python train.py --dataset="histories of elementary cellular automata, time running down" --train_examples=73750 --image_size=24 --num_classes=256 --arch="vit" --norm="layernorm_no_bias" --parallel_block=false --patch_size=[4, 4] --conv_stem=false --positions="learned" --pooling="class_token" --init="kaiming_normal" --optimizer="normuon" --warmup_steps=990 --weight_decay=0.08
Rows from block 3 of a small image classifier, named by matrix and row number. Rows with one number belong to one neuron. Each number is 128 + 24 x the weight over its row's rms, rounded and kept within 0 to 255. All counts start at 0. After the name is the row's rms in percent of the matrix's.
After each neuron's rows are labels from the 100 images, of 14848, where the neuron reaches its largest size: "colour at peak" is the nearest of a few named colours to the mean colour under the peak. Only what is clearly more common there than usual is listed. The data: histories of elementary cellular automata, time running down.
# gate: MLP gate (model.blocks.3.mlp.gate.weight, 768x192), inputs 96-191
# fc1: MLP up (model.blocks.3.mlp.fc1.weight, 768x192), inputs 96-191
# fc2: MLP down (model.blocks.3.mlp.fc2.weight, 192x768, transposed), outputs 96-191

gate.554 100 [149 105 133 154 135 132 148 103  96  91 138 124 144 153 111 125 102 103 126 122 109 132 158 105 139 115 131 140 143  96 103 158 101 133 115 118 138 111 107 195 107 115 101 129 146 126 148 124 142 157 111 158 155 140 176 146 102 136 178  66 125 143 126 127 140 119 146 142 175 108 153  94 103 134 127 123 104 120 147 121 150 126 110 141 150 153 102 141 154 117 170 126 158 130 145 120]
fc1.554 098 [135 144  93 125 141  83 115 135 176 167 147 121  87 168 177 114 132 143 121 135 107 126 114 137 136 163 132 127 119 189 123  87 149 138 112 120  74 133  94 143 106 143 145 125  74  93 149 144 109 132 129 128  88 107 130  97 143  94 152 156 150 182 116 148  87 126 167 140 136 164 120 121 100 135 167 159 119 143 115  75  84 173  85 103  91 132 145 122 102 128 108 112 137 141 130 143]
fc2.554 063 [101 121 137 130 123 173 146 126 138 101  95 114 153 123 121  96  74 101 149 153 108 123 128 137 122  82 103 104 133 123 104 115 160 171 137 139 153 122 124 196 120 138 138 151 162 101 127 151 100  94 153  82 156 104 158 124 115 158 124 105 132 166 119 183 115  94 144 156 143 162  98 123 139  86  98 166 145 134 155 126 111 158 147 117 120 123 127 143 133 123  64 174 166 139 140 101]
colour at peak: black

gate.107 104 [109 152 148  87 133 167  92 128 143 149 145 132  85 116 119 122 123 119 176 172 149 142  87 154 180 123 104 144 120 131 105 115 131 120 148 120 140 168  87 111 190  93 140 125 157 122 148 119 101  93  98 128 113 132 139 127 162 116 150 128 172 146 133  94 133 103 149 120 156 111 150 177 118 113  95 149 130 129  80 116  94 118 134 161 134 140 123  91  72 111 107 129 119 160 110 128]
fc1.107 109 [137 146 131  84 113 187 103 120 114 141 130 107 112 106 170 163 117 120 184 138 141 147  83 157 132 154 143 133 110 130 142 130 133 100 136 123 154 175  90 102 183 101 156 129 161 130 158 126  86 116  95  87 102 146 131 161 165 113 121 114 137 100 127 101 143 134 140 110 149 146 143 139 132 113 131 164  97 108 107 123 110 137 114 158 153 139 152 109  94 112 116 155 130 135 162 152]
fc2.107 114 [126 138 126 132 187 146 127 104 124 158 101 123 155 133 144 122 111 122 107 106  83 121 107 136 140 107 120 109 116 162 105 135 136 132 131  89 166 144 155 101 152 127 159 114 121 155 102 171 145 121 178  93 108 123 156 176 141 105 119 147  87 110 118  99 145 109 100 148 116  91  90  86 121 120  87 140  92 110 133 126 127 153 111 141 169 138 148 171 151 186 123  91 136 172 128  86]
colour at peak: white

gate.175 096 [127 140 103 133 168 105 126 107 110 135 130 127 175 142 109 112 145 130 127 166 102 111 149 120 183 138 122 158 125 183 105 117 138 141 168 120 126 132 112 137 126 183 174  70 136 180 116 113 142 137 123 178 119 127 158 148 109 131 143 151 130 113  79 131 144 135 163 158 117 106 119 157 156 139  97 119 150  87 128 180  77 149 128 140 121  90 119 109  89 151 109 149 128 122 114 105]
fc1.175 105 [ 96 107 112 104 130  69 180  99  81 175 105 132 113 138 133 120 126 145 163 111 108 112  83 122 108  82 151 153 101 173 133 123 129 160 149 147 164 102 119 103 106 136 146 145 138 124 119 142 131  75 109 135  98 101 140 112 130 138 105 105 121 137 102  98 131  73 125 107 166 124 160 130 110 162 122 153 152 162 150 126 105 115 131 112 110 105 118 136 101 174 146 127 121  96  68 127]
fc2.175 067 [136 122 112 129 138 145 129 133 105 134 159 120 144 122 172 111  91 165 137 130 144  97 121 102 172 164 102 114 120 105 201 122 155 128 154 148 109  68 139 117 106 111 123 125 126 156 145 142 143 100 130 128 163 155 154 146 143 118 128 175 130 143 100 140  97 161  93  83 129 144 130 106 118 121 144 144 155 104 117  63  99 124 121 126  99 164 150 143 112 188 154 150 104 142 147 123]
colour at peak: black

gate.420 106 [152 178 162  83 100 135 131 117 122 122 134 173 107 106 116 124 168 135  84 135 108 127 141 140 144 129 142 123 109 120 147 158 129 126  98  66 120  96 130 168  98  89 153 111 151 135  96 117 153 164 129 127  89 143 132 109 125 129 108 141 111 128 146 113 136 104 104 152 147 129 154  92 149 148 111 107 117 118 102 126 149 156 130 171 157 103 173 159 138 119 166 122  86 109 135 136]
fc1.420 105 [146 166 128  70  94 146 156 122 146 141 109 130 116  92 108 107 156 131 107 112 118 126 124 125 149 135 119 138 141 115 158 121 122  94  98  80 115 105 141 163  85 100 172 146 159 137 117 146 131 155 153 156 120 167 157  73  90 158 129 122 124 135 121 107 121 109 151 123 148 126 159 102 155 142 103 128 119 106 119 124 148 119 147 203 124  95 125 125  97 114 131 118  95  75 141  93]
fc2.420 114 [ 86  83 117 162 149 104 121  96 152 156  95 114 157 183  95 142 161 123  98 120 135 102 120 107 128 115 162 103 134 113  92 132 137 160 157 142 120 164 136  86 150 137 127 103 102 108 119 142 129 120 158 139  93 150 104 129 111 107 125 112 177 130 185 118 122 133 150 127 155 116  96 102 154 132 121 171 133 108 129 114 122 141 104 104 122 136 157 136 133 124 128 104 111  99 150 162]
colour at peak: white

gate.250 103 [153 161 141 137 106 141 162 116 120 111  97 180  92 140 108 130 120  95 141 123 136 130 118 153 154 142 138 151 134 144 171 110 100 141 115 138 102 126 152 114 136 104 135 141 105  96 122 120 130 124 127 115 140 132 134 126  83 133  78 135 167 121 178 162 123 140  72 165  93 105 151 128 117  96 145 176 111 153 126 119 156  90  93 145 128 134 157 149 145 100 107 122 128 112 134 144]
fc1.250 095 [123 108 126 134 119 133 118  88 112 123 140 153  93 153  70 128 125 165 146 136 116  95 116  87 132  93 130 152 162 145  69 162 136 118 107  93 155 112 144 154 109 137 156 142  86 164 109 109 125 122 151 135 127 129 107 144 102 106  88 121 135 100 126 192 157 135 162 122  66  98 140 124 129 136 154 100 130 163 137  96  98 111 110 103 118 183 181 100 165  79 114 103 109 114 126 146]
fc2.250 085 [118 114 122 134 122 114 145 143 131 131 124 130 104 130 115 138 140  89 138 146 168 157 138 125 135 102 130 111 175 137 127 142 101  79 169 197 116 133 145 124 113 122  99 141 123 142  94 186 123 134 121 122 133 116 106 123 135 134  97 126 130 117 155 129 144 118 138 150 117 146 135 118 123 153 101 136 107 157 109 107 138  97 156 127 121 141  83 106  92 148 127 122 163 144 139 162]
colour at peak: white

gate.187 105 [120 148 160 129 130  90 153 116 173 152 113 130 116  89  94 125  78  94 154 144 175 125 119 118 136 158 110 108 151 103 145 151 107 139 140  87 179 120 116 103 121 105 174 164 127  97 119 133 102 101 108 133 116 115 127 168 121 100 115 160 141 122 107 146 140 136 138 157 127 118 101  97 134  96 110 122 128 166 127 126 132 138 136 133 135 180 117 139 100 100 116 164  95 116 106 115]
fc1.187 105 [124 179 133 125 115 126 142 163 125 111 125 131 131 161 106 132  91 116 143  74 139 127 142 126 125 135 142 137 161 132 136 122 196 125 131 130 122 110 177  75 160 115 144 129 141 170 128 170 122 128 145 107 115 188 112 103 159 154 140 168 146 118 158 138 146 128 110 120 144 138  94 132 148 131 112 157 116 175 157 101 145 103 111 146 129  90 123 158 116 129 152 112 147 116 121 137]
fc2.187 090 [151 126 112 139 154 114 133 167 150 118 126 133 135 114 115 118 169  96 119 122 113 117  83 165 149 149 110 142 112  96  96 117 190 154 145  87 107 125 106 103 126 146 192 108  98 125  95 113 156 150 128 151 121 125 177 119 120 132  88 137 107 117  66 132 143 107 121 113 132 136  90 109 130 154 132 130 132 133 173 105 171 140 128 160 106 138  86 122 131 148 117 132 158 190 156 146]
colour at peak: white

gate.592 119 [110 131 185 122 130 186 122 127 123 133  88 160  94  90 153 119  93 141 135 154 135 122 155 101 137 100 140 152 127 151 163 158  98 132 166 147 157 106 127  65 124 115 154 145 151 131 147 107  91 147 154 132 141 138 189  94 103 152 158 121 145 115  95 155 130 111 121 124 121 161 126 118 119 145 137  88 126 119 164 166 127 131 164  96  81 118 184 128 100 126 154 155 138 144 128 115]
fc1.592 122 [112 143 160 112 130 177 109 125 116 140 115 157 104  96 163 108  93 122 132 153 139 126 148 103 118 112 140 138 144 143 168 148 138 127 141 137 178 103 127  72 120 126 147 128 143 139 143 116 108 128 170 138 147 141 180  96 120 163 148 112 130 116  89 145 123 104 128 133 126 166 129 113  95 134 134  92 145 122 160 162 119 135 150 118 110 108 178 135 106 125 147 159 118 140 101 104]
fc2.592 188 [111 129 132 112 143 126 160 178 164 146 113 126 109  95 125 124 121 112 147 119 138 140 117 101  91 131 129 100 134  98 118  94 113  98 141 163 142 137 116 132 106 134 125 134 170 148 184 127 147 105 144  92 125 139 135 124  66 124 136 119 102 160 125 126 164  92  90 148 113 152 156 142 133 120 158 142 123 175 145 106 128  98 102 176 149 133 114 128 155 148  98 151 114 173 119 162]
colour at peak: black

gate.622 093 [ 94 130 135 114 110 137 142 131 106 117 100  95 152 139 126 127  99 125 109 103 122 109 151 115 161 130 132 135 145 131  96 165  88 105 149  96 169 109  95  92 137 131 114 148 135  99  88 108  86 153 112 137 146 114 137  67 125 149 161 116 130 129 140 165 122 122 131  94  92 117 178 137 113 117  88 115 113 119 144 126 146 146 111 154 145 152  81 159  92 118 105  82  85  75 116 149]
fc1.622 094 [113 144 138 132 104  85 163 143 127 107 169 186 118 109 113 128 158 127 136 159 161 129 110 117 114 129  73 129 145 102 137 135 140 134 132 143 105 126 107 126  78 126 142 131 129 116 123 146 116  93 168 107 113 130 131 121 128  92  69  93 121 101 182  98 108 125 140 133 149 109  67 116 148 145 141  89 148 152 141 149 122  68 136 138  82 111 171 187 138 148 150 149 141 151 107 115]
fc2.622 053 [133 119 143 114 158 142 123  68 148 110 106 139 115 114 125 147 118 118 141 135 108 134  87 140 132  87 122  79 152 163 150 118 121 110 159 108 116  97 163 127 108 126 120 141 144 113  94  78 114 129 131  88  91 132 114 128 193 111 160 102 129 150 133 147 126 134 136 120 123 103 165 143 136 158 130 176 126 150 140  63 146 143 160 148 103  94  97 168  97 157 140 137  89 107 166 132]
colour at peak: black

gate.333 093 [151 150 182 130 120 115 123 135 114 135 125 148 172 113 114 154 113 126 137 105 102 117 192 143 103 111 134 157 114 140 136  99 163 106 113 117 106 153 142 164 137 157 141 110 147 139 129 106 126 158 110 148 110  85 160 119 113 107 126 106 117 149 137 145 105 175 107 112 170 132 152 151 124 196 119 138 131  74 158 157 116 132 156 169 126 104 100 113 123 130 167 102 157 140 129 126]
fc1.333 093 [110 142 131 117 183 153 116  88 153 128 140  92  98 157  86 102 104 189 121 159  96 110 114 105 159 145 129 121 114 143 119 149 131 171  99 125  94 148 104 109 119 114 161 109 139 145 109 127 211 123 105 158 149 104 122 155 122 115 137 124 130 139 118 131 170 114 121 120 153  87 101 113 110 102 124 124 121 147 110 166 126 155 119 114 129 101 141 122 130 156 161 145 135 113  78 135]
fc2.333 052 [121 133 110 141 100 150 123 123 105 109 125 159 176 147 162 146 149 119 128 158  80 114 121 121 148 182 120 123 142 130  91 129 122 133 141 117 143 132 154 149 161 180 133 105 119 113 121 134 113 202  88 148 134  68 117 138 140 167  85 144 117  90 124 108 113 135 143  97 124 166 145 115 131  89 145 145 114 103 125 139 135 147 158 117 144  95 101 146 134  95 154 124 124 120 137  82]
colour at peak: black

gate.436 110 [152 102 143 111 140 156 110 114 132 128 178 121 144 166 113 120 120 107 121 149 130 109 102 129 169 117  62 123 129 126  98 139 162 151  93 122  93 114 145 153 140 139 130 155 138 135 132 108  94  96 104 126 160 118  95 102 158 115 149 146 133 110  88 105 112  98 145 134 130 125 144 132  78 140 127 128 176 113 135 156 130 126 158 116 121 140 132 147 133 123 135 126 123 161 132  93]
fc1.436 113 [139 115 109 124 123 155 112 135 130 120 175 114 151 156  98 123 112 108 146 144 132 122 110 135 172 110 106  97 136 117 116 131 169 138 106  94  82 108 158 161 129 125 141 153 147 162 146 115  97 112 157 125 149 110  91 112 128 120 151 158 131 146 103  94 125 125 146 140 155 119 138 131 117 159 139 177 165  92 100 152 126 147 158 121 138 145 144 134 143 120 156 118 126 150  95  99]
fc2.436 138 [140 153 128  46 135 138 105 128 140 144 174 126 152 134 114 117 159 156 114 121 123 129 119 115 125 137 156 153  91 104 111 149 136 107 132 122 120  63  97 113 135 118 122 113 123 117 158 158 140 130 130 106 117 126 130 104 105 169 119 118 136 157 138 168 129 134 128 147  64 132 119 146 127 136 106 107  88 145 151 157  94 116 126 119 116 197 115 135 107 118 102 139 151 167  94 114]
colour at peak: black

gate.539 101 [130 142 125 128 142 118 150 158 125 117 117 153 127  54 169  97 115 153 148 134 126 144 132 158 144 118 119 120 121 153 182 100 110 128  57 104 165 120  85 123 148 140 173 112 122 186 153 138 105  94 110 116 176 135 116 169 129 151 139 108 148 129 105 118 141 116 105  99 169  99 148 128 102 134 140 135 142 111  92 141 139 168 138 145 143  95 135  99 107  93 180 121 118 136 154 108]
fc1.539 109 [177 143 129 114 149 141 136 127 129 140 100 167 119 120 136  78 103 110 141 132 145 143 167 115 163 103 117 141 102 140 128 115  83 115  70 122 170 106 107 108 128  65 153 103 103 151 145 119 116 146  76 113 152  65 114 125 128 117 153 129 148 160 133 116 116 131 123 117 139 132 129 114 137 157 123 141 130 102 152 184 125 152 125 171 133  96 117 128  95 112 178 121 106 128 147 124]
fc2.539 180 [163  99 166 167 114  71 139 117 144 160  67 149 110 117 154 104 114 168 144 134 128 139  96 132 109 169 118 157 131 139 103 126  72 119 132 155 133 119 144 141  85 146  90 134 126 134 201 152 132 114 115 117  94 189 147 151 119 140 108  92 138 104 170 132 118  98 163 131 172 101 140 137  90 113 142 102 120 158 104  95 109 163 138  88 156 152 122 109 107 140 125 117 124 127 115 100]
colour at peak: black

gate.94 095 [133 105 158 109 144  89 135 115 136 140 148 145 115 127  67 109 103 163 140 139 146 108 130 153 141 110 162 183 159  93  80 155 150 122 129 133 103 125 107 106  99 183 103 127  67 105 136 113 167 125 124  76 143 137 111 112 110 132 130 128 122 155 158  97 120 110 109 163 113 133 153 155  83  99 115 126 108 108 147 146 113 142 164 118 123 156 141 127 115 122 148 136  98 150 123  76]
fc1.94 102 [145 126 108 156 132 128 127 101 150 145 135 126 115 155 193 137 168 117 101 120 105 119 117 135 143 158  98 117 111 180 154 122 123 145 167 155 134  99 152 116 149  99 176 134 152 135 109 163 109 126 145 215 120 147 150 169 143 178  96 114  86 129 138 150 134  92 126 109 180 162 135  89 155 156 165 129 137 149 125 164 127 127 135 139  93  82  99 156 134 152 141 130 112 123 147 196]
fc2.94 109 [102 120 152 172 129 108 104 101 128 141 138  66 137 154 154  92 177  94 110 107 119 109 133 123 112 169 124 135 130 116 155  80 116 112 147 118 140 139 163 116 135 132 159 106 100 107 144 104 123 132 126 172 101 156 115 159 119 112 112 128 139 119 107 133 146 140 139  84 114 121 165 113 150 105 115 200 137 172 119 149 128 105 155 152  97 193 127 106 145 120 110 133 136  97 110 119]
colour at peak: black

gate.98 101 [153 168 140 130 102 176  86 117 102 141 125 126 151  97 137 153 122 127 136 149 103 108 106  99  56  91 114 153 129 112 113 125 152 114 108 127  87 120  95  86 110  90 151 118 129 141 146 105  86 152 121 131 112 129 107 119 168 104 131 131 147 116 162 111 129 103 118 164 116 119 118 121 145 132 159 129 134 114 132 120 156 129 164  90  98  91 139 132 133 118  96 139 128 115 152 126]
fc1.98 100 [137 117 128 129 159 107 186 114 151 110 113 134 104 138 107 115  81 134 152  96 127 133 113 143 170 154 132 156 114 138 150 150  98 163 131 125 162 145 166 148 163 128 103 116 121 102 110 103 177 116 118 162 141  77 128 128  85 118  98 131 128 125 110 145 135 111 131 140 118 112 149 128 101  71 124 151 138 131 148 109  59 107  99 153 170 136 133  98 136 107 147 144 145 139 115 142]
fc2.98 087 [109 160 130 146 107 132  93 157  98 126 106 117 140 150 110 157 145 142 133 123 107  96 132 133 112 137 159 147  96 130  91 118 139 142 144 143 113 152 130 155 150 113 112 121 158  95  99 107 118 118 109 152  99  97 119 125 109 100 148 107 175 185 121 119 131 114 123 114 132  93  95  98 113 130 160 166 130 163 132  96 153 129 147 147 168  92 164 164 139 110  94  92 110 186 177 112]
colour at peak: black